python train.py --model="image classifier" --dataset="drawn branching plants" --train_examples=145000 --image_size=32 --crop_scale_min=0.8 --horizontal_flip=false --translate=0.12 --targets=["habit"] --num_classes=6 --arch="efficientnet_v2" --norm="batchnorm" --hidden_act="relu6" --channel_attention="eca" --depths=[4, 4, 4] --kernel_size=5 --stem="single" --expansion=3 --widths=[24, 40, 72] --loss="cross_entropy" --init="lecun_normal" --residual_init="none" --optimizer="adamw" --learning_rate=0.0015 --beta1=0.9 --beta2=0.999 --eps=1e-08 --max_grad_norm=3.0 --gradient_centralization=true --adaptive_grad_clip=0.05 --max_steps=18700 --batch_size=128 --epochs=16.5 --lr_schedule="cosine" --final_lr_fraction=0 --warmup_steps=1870 --weight_decay=0.0
Rows from block 3, named by matrix and row number. Each number is 128 + 32 x the weight over its row's rms, rounded and kept within 0 to 255. All counts start at 0. Numbers have three digits each. After the name is the row's rms in percent of the matrix's.
# convs0: expand 5x5 conv (model.blocks.3.convs.0.weight, 72x24x5x5), inputs 3-5, a 5x5 kernel for each
convs0.0 097:132103104107142079100097111122114138119109114102136156136153087129114119122124118146151143126099087162137139150120075052158157121080107130121131111168104079142132130095112137140114140111144172117104102115122152073118149151113
convs0.1 100:075083137172148080124172209193113135192205174100124149130133127123113126152144126096099092154161156121092171147195151150149140166198141112112122148154108093100120153101121110117115124101095089095132124158093100151125072063093
convs0.2 099:114185170148147103151169135158158131130138142123111118154155143085126152158080110163117136084121136123102098131109090143152135135114131143145137088113120113110191201121105079189165080070066191173104088084144138106148120120162
convs0.3 099:184144067121116114076133191126092105148210170107142151190140063139157163203175093081098155180097066142148147142102168144129116081148135081071101141178134106110117137117120096127127146147130125117138161177153129108157144128128
convs0.4 096:121061165147093134129147077094141183198131075158125119125110110068040105147132112117152106142144147149140120094133130139131117138135095125105068082104154137137133094157143170145129135142177184135106122178132108064062098089095
convs0.5 106:112120124119104131103085054116138136090123140152137137115134150099175198175080105153172126095115096094110139149105106131119142135149156162100110156138123126101161139139108138169143177154110091136176148124115155143177196110158
convs0.6 100:155117075073116134106112160205177184165177132140132130122083093078083100094134145091104144127120095111187142137090128161153141108076112134100111118079141126176172159118090128124106119151168169187147177173209211148141139150140
convs0.7 099:098172192123066156142112092080127102098069130118129134128096183136153140134060123156161089142166119069083161148086081106202164100100126205135141155166088085186202154082151203178091138132132111093098119060080108148132102104112
convs0.8 103:117123106080072144103139163094140099154177067118069154179065118124134187126070098123121183121110115176156112129126174168151083096179178135124083090127130126140103151123107096099136145155158143140154179113106155145138171141133
convs0.9 104:126172183214172101084104166171117082111157145146076113132138117122166151166109131125118112109157153146139148139141131094120133094124096125116134085105091073165233208086081103184178092081064103138106108073086142176136136165155
convs0.10 100:199208229225148162115137129114139153107100071107136137108168110106114118159159133159162150122117101121127107100067086106141136114074062101119124117130175178161120124141156157181180102091074074126131099137077057091105129126123
convs0.11 101:115150152138102138148132073088119134115102106160138075144155151115114215194149115140120119145125125087141127158096088134137171060091165151140011138166094135123127146065116153136136095123113105130076140168115132133100137173156
convs0.12 096:076083069149167062072163175121066168212156136123156160136137130132128108056115066126119127055056143156127050129213196133144174139103111139101114116098060114103057147100088110105124082090111141145040170204171130107166187084129
convs0.13 102:196133109122090161069094118182100080093103180107111080160197122090068193140163193134101126195165110117102162080121136182098073109144170093117140154206147160141075077186184112113104193140101116121104143093125093118097135131148
convs0.14 104:161114081099104138092157133067111119184138066093127148104093116128167124108160167121140177135147123167136135117138151137118122166119118125124178138113128104114160168148103130176172141117171174141101096130127076096111102100073
convs0.15 101:120147136123107136126154159127111100135121156127142133118157160134111104119159116133115108156138126124111107143165191139113161198207163104180210169132103051070064099116067048069092148076087079110179119108130150150134160162116
convs0.16 096:161148128189193143126135158148103102118091089150151166149195160163147178145139152116120118147128119158114109155154131064133161148146099154133128129142135109129146170152145133125147122149152121133095110119110104135137125142159
convs0.17 101:113131142145132111079084108104083031127143108075087124111095142162129094133111153155163165125111115108120143113143108099112154143084122145139139057149157178200167103139077098119082134063056086078109050093081060137137130098159
convs0.18 096:098093094124173137134094094144139136148102154117106081084163161123123064111119142174141108121144133127113123127162124135079103140138082084055102158167135106104080119115098073077127156120114100144142161175161147137134124118107
convs0.19 104:114063082083129073116145144140124142164161126165134077127139157107113143130132118081068119103082103128148092166240174160162186179151132160121071106080164164166114149094086092080095083122143091113123186165138146147156104104148
convs0.20 097:163066037105111116050070100128133127163143155126120139080118088130128099148102081087090120181105082090112143114116103110088139131136107085120126144108128129118143159169137145162148169157126093118151155122104116135121110158146
convs0.21 096:148145112074129133114175150073045087168222161093119140180144144190179150134093085124115027095126119153144166125109155161192112122156150152145114134133181161136159133120158155133121110144114145084116181152171119156169173179100
convs0.22 105:120105145153111170138117146130130143113106160169133133110098158140128140102135152188149130109105139173099097101140125121101107174128114156118125148162163168149116112173144108109122138172160099153071135125118132116135131113121
convs0.23 096:137114151151178132124148092129096142120085139109113055059139085089140082091128128142161149105119169142144101102143150119137085112118122083082079144127161165102069086167159134064093100152210112104097108179114086058082125127089
convs0.24 098:130149063109122164138143140145175150170130147147136129098144132125117111128100136137129115085137152138106113171199160079161143187184152103094168166184134114070116101147085055105155157116044082130164184136124101144162120089099
convs0.25 100:149118116076126117109108148114121115103135087114132162148139109107133134142162128100155150183092100147172129100150149140109077190195149085154212140145090111126079100110111090067098159118091086112152131115155116109111116182128
convs0.26 100:096162153161187111125104139172099105074098167121108112076155135138114086174136113127110128122138138104093136124108093092153158103119124199182126133169147152109107128117146101133065093092100101086087059076119092137122074083078
convs0.27 105:075122109111084092154111095118125108122097115083114195151095113123143082108126126125136078124129111091130085069087141187099071144236201120155211193085131152117097054170175138058074161197131044092150147085113132157138143219215
convs0.28 100:132136108164130120114128142128125131134079107148139114119162123145096122131143111085109178177136105136124173183129090107171109090100117145063042135185144168130162155116092088145169107092107158144136121124140119146142149121139
convs0.29 098:129089143112159065073094118108039068088070150099066071091142107141114102140161154146126151086118146122107062080099124107035110102109128135152160110134162152156146073166182174105087110089128116080125089074088102092074056067108
convs0.30 102:158096144126137150092144163160134046107159151082069112148194082100104130191150192170152138154146116152186122099097110169060041100102140082072093108134113109112138142141124128117136126114114165150112070110153142088095113133146
convs0.31 100:068128111091145126096110132135149094091165126111082156160131146144163109096059137109111126091162135122169135160113111134092120131103099105115129103073126135100086112106114068130122161129128162171163123124167170122100102148140
convs0.32 105:060116193126081102158121049039124155073056093152154118140105116148145158108103083153172118108146190126088094137145077118116144060089135172126076153162128140102126155084106146133096087146152076088101165129110093120131108109109
convs0.33 095:160137114157145150149147130102145113194182124100102149189141099083135115134165136157176164129138134190137109110137178157112074113149158118103125167151125113084069123117154148121098109103141140144098138126133089102135126126115
convs0.34 106:097126137091138080080112115105111118157146147100102139132175107141148131096141130124118099084072103084103134137107093150131131141169162117158164176131123110144178104032095155132095070127134135091140147121122135116118116128151
convs0.35 096:154162148151125125128182201071092123153121054070117150127118111137137152148136198176096090110091141135119134135095138140115138137114113121126158137121123142147156163072146169202135091137181201121119087106132099143095091095120
convs0.36 099:104095096089090180148123078107148112109127078105092055082098128107117081127108114124140103115113128112119129124111132155124111083123102157143099121135154125130086136125138164079106129151166167125132139154133094117140106131114
convs0.37 102:115116141181163082159158217205126157138208172142137151153146115120159128136110115135160174112127155177166150160163155150143146146169125154143088167120128097117147143107135107135108129164158134154171153133122135159161117080120
convs0.38 096:137082114149123124099166110084076128096032114110127076166174187189123151116121058120139143089103160120093071104145090057118163117103140166184127133166121085054148182106120135156149098171159132065116147118113067128161143122129
convs0.39 107:097136174131147173144186098133152066104120138065045075127128140129073184207149153166164146165125179177181158132123137183101097080109160104121098129185149163170113157152186188148146196149103139127120082045098097071049075077071
convs0.40 105:182075131144124143158183159148096086063063098102109140159142066114109117144132109113145125179173152160138094127160097131120088032084089099101088105098100126107090100191160130100120117129171157156096093106106105109090091127135
convs0.41 091:146118076151145141104129102103097146151148116144124148142134191112118129104179167114125133108130133098152064082141149098100150147163130128155164179159132139114173090165151124129135184201134139143166205125105108111163140143113
convs0.42 098:123040109134170127112101130148177148133167181079109097125165059122116143157162118143118098162114084085136133159169088136112088111123095077096091094127140100132153072119104055087115149185178120133177123215156148151065135164106
convs0.43 103:153149186065122138110107112154107143080120144105111068107126137132116150167125139163114108164149150109129125081112106158097090121128114107092104144146137095097071123133114147134158099097124137155118128095098137137170132093111
convs0.44 095:195130091094176186113018049090163107067085080155161129125135132172157166140139129163166140130115086098153124112049105126142055123122117140080089121125159143114085166170151101116149135125099093096135148130136114152173160109111
convs0.45 097:109031090143160089124176151108107146110080125151140045188120183174188154121130098053114203105094129169150092116116103098096150123090113119148148120169093062097123098134123150180132149155132140126148110108105097142092093102123
convs0.46 101:149121077134155153114137159177144127116096153151145112102092137129155121105133127068074097146129132138124192183186180148155156179169115114141093090068071069104153191080028075113167153085116142149160113123119134165179138084099
convs0.47 100:173074063105132142118094100107125150152167110092112112167118139143139110073118084090043057116068116100075121115152126106131153173154111130151159159140190198124119134122119135116114122102128114119114143121135131159166165171153
convs0.48 098:062025126162146089092114093087155157103121158140138084101116143141097068114104084094168140103099165163102101124131126158099093123086094117081078141184156135101083145110114114065088105166157107069128168192132124111112118113138
convs0.49 106:125149126103066141131163064092121123136117159128144157201183106086081130150130126111115125119104120129092129113090095135147158136134197155151145149164114166173132115097128159162081069055100117089134110162121136103158205160150
convs0.50 109:136074112119117117165164117118131086033066118104070149183152133133146140160108106102155149160152176192133139151108110099099068042115100096147150116090139108091117130116113107117141136146145114132119119087070097126138144156127
convs0.51 098:142137114056111130134102069107173148111059119151150157117107133078118108117155097087109132127084048137118118084106136141145141122108159147155157136147143185211155099110123155100093080104131145174100116094110115115070099144110
convs0.52 097:108101140112095133138141124150155133155159165123116137122119096092172142108098103115121145118130110131116133139115126107136167153152127119127159125107134108106135079152162158141140146096073104125126125074083132120140132111099
convs0.53 101:169157139164119106062113104117041142138117086136118137144130171142157134173168187171136081133166136133087077077101134084100127159074117130182126139111163146148138107158093125106080176082109120092138105116108096108164143124117
convs0.54 099:170181055034080144073018081147132062134171156128125202190130065098140122123121150095075113150143061065135170103086168149162058118206168136086167171138163120134163124136117130108115123106116104142138169137122124149153116136174
convs0.55 095:120114101134156086106152170089081163179097021099154122061131142167172150156142087127144107089070151131117086088158170087075090124138137097124145136188084113088146102102138157168101109169152167116113155116125099056075094104072
convs0.56 097:123136083017020131116052018119160124069118152157113149154157116112148134155133165113132143155144096104112081138092116156096087113163229147095148214159185153111098072168162109102094170145135083135196173075149162122172146158212
convs0.57 097:167118092089143147096027090072111110082107055113118117141130118113108133111092088105139166097077103127128110086137122139119102124128161141126130108127137149138173123127114117144125109118110144146088125130077111083083110120086
convs0.58 102:173153145130095142145143160089151132123161094180154132130086131096086094136118149166150164107115133164162101109123134128166146122100121154117104106148187146106079083186142125043091135140130118100150103120140102155119125110094
convs0.59 101:133114086113161121095151155181151116169130123111152118118058153162112102127217142148122131186124129156169169116126131114110109175135127087131120123141134132143097113115118118128121142161166113130117140188129025154153177098089
convs0.60 102:139105084100116139168080036078118152086073111169133137130147152183131138116116133100144136055059081115111134103114110120116136141127126095137135108127164172163133173122143115110113136102111107147100109123165150080122136165131
convs0.61 097:151119124141125148147085111104113122115129108111094112139160148129147100171143108148148150099116117128136166164057115123120121097116148143130110141122127101136120172089111124142146086130109107128120065121076112180151159082129
convs0.62 095:121123166146103075087138146075146145166147090131116136174145086129131084085148164159142156059138122097119101115115092100136120107104155144162140123123150103112153119106153175166155090138141133089078103104153105118118094159119
convs0.63 097:088119133063058138141111091098128151145118115121144158120122133102137160130126160176171147124132163144139116169128088116065117161107089127128148160127096135138146122098093102130121166135089153168144143115125144114144134122109
convs0.64 104:124155122079115129130115132126134111134181166100106114154098109111104092022081109167170185085143136128185090128116128144095103103107116063113109120114098090067068115107141080062105110123136139135083136157162156066056093060067
convs0.65 098:128079052081113118052107123171073129192184164062161169132114120114139129090127137082136141143089059080107099051083119116078098145134150056135165151135120136160151142144208145121100156146105119109165131157171113127120128174139
convs0.66 103:094118141123126118214188123140125199089065113164151040039063115125099056076040101112176133115128156155155126109119095150157114143066096147124133136096089146160128108128150174129124177183135125155190163115072123118112082080084
convs0.67 097:095109142054073100187214130132126170151094099158151149166149151122115162190112107127126047146165170126107116185205187169112104112122121175150077074144101050122093121139061120105153186124162151153120170149126127144145166123112
convs0.68 101:166149124117147142097106115148167137068109083163161092127131136141146194145184179179124142088137175148126095068143133126089080110149106096114136186133138098122085097136171137116117128151107117142125146102130119120141133151105
convs0.69 100:148103125182166118056148209136041111179145125086176138043126129206117100153156139140129153141144108147118111093107144124089081160129149090142213152119112102137155217119123121157198118141136125130112149129063124143134108089144
convs0.70 097:184120064065066144036101136140054107151173156139170149133128130089109084101152235108103146185159090089172107068127133142118101170163138082165144139127155161096129146140173087103165156101082133177114124133168157172175134130138
convs0.71 106:070077062118173125120140150107132145201127082159144136055101099085059076125100102100105093105102082142167117124112157124177164145097100136149108036114107068132170132108070142175173141125140196143163172139154120151122164122088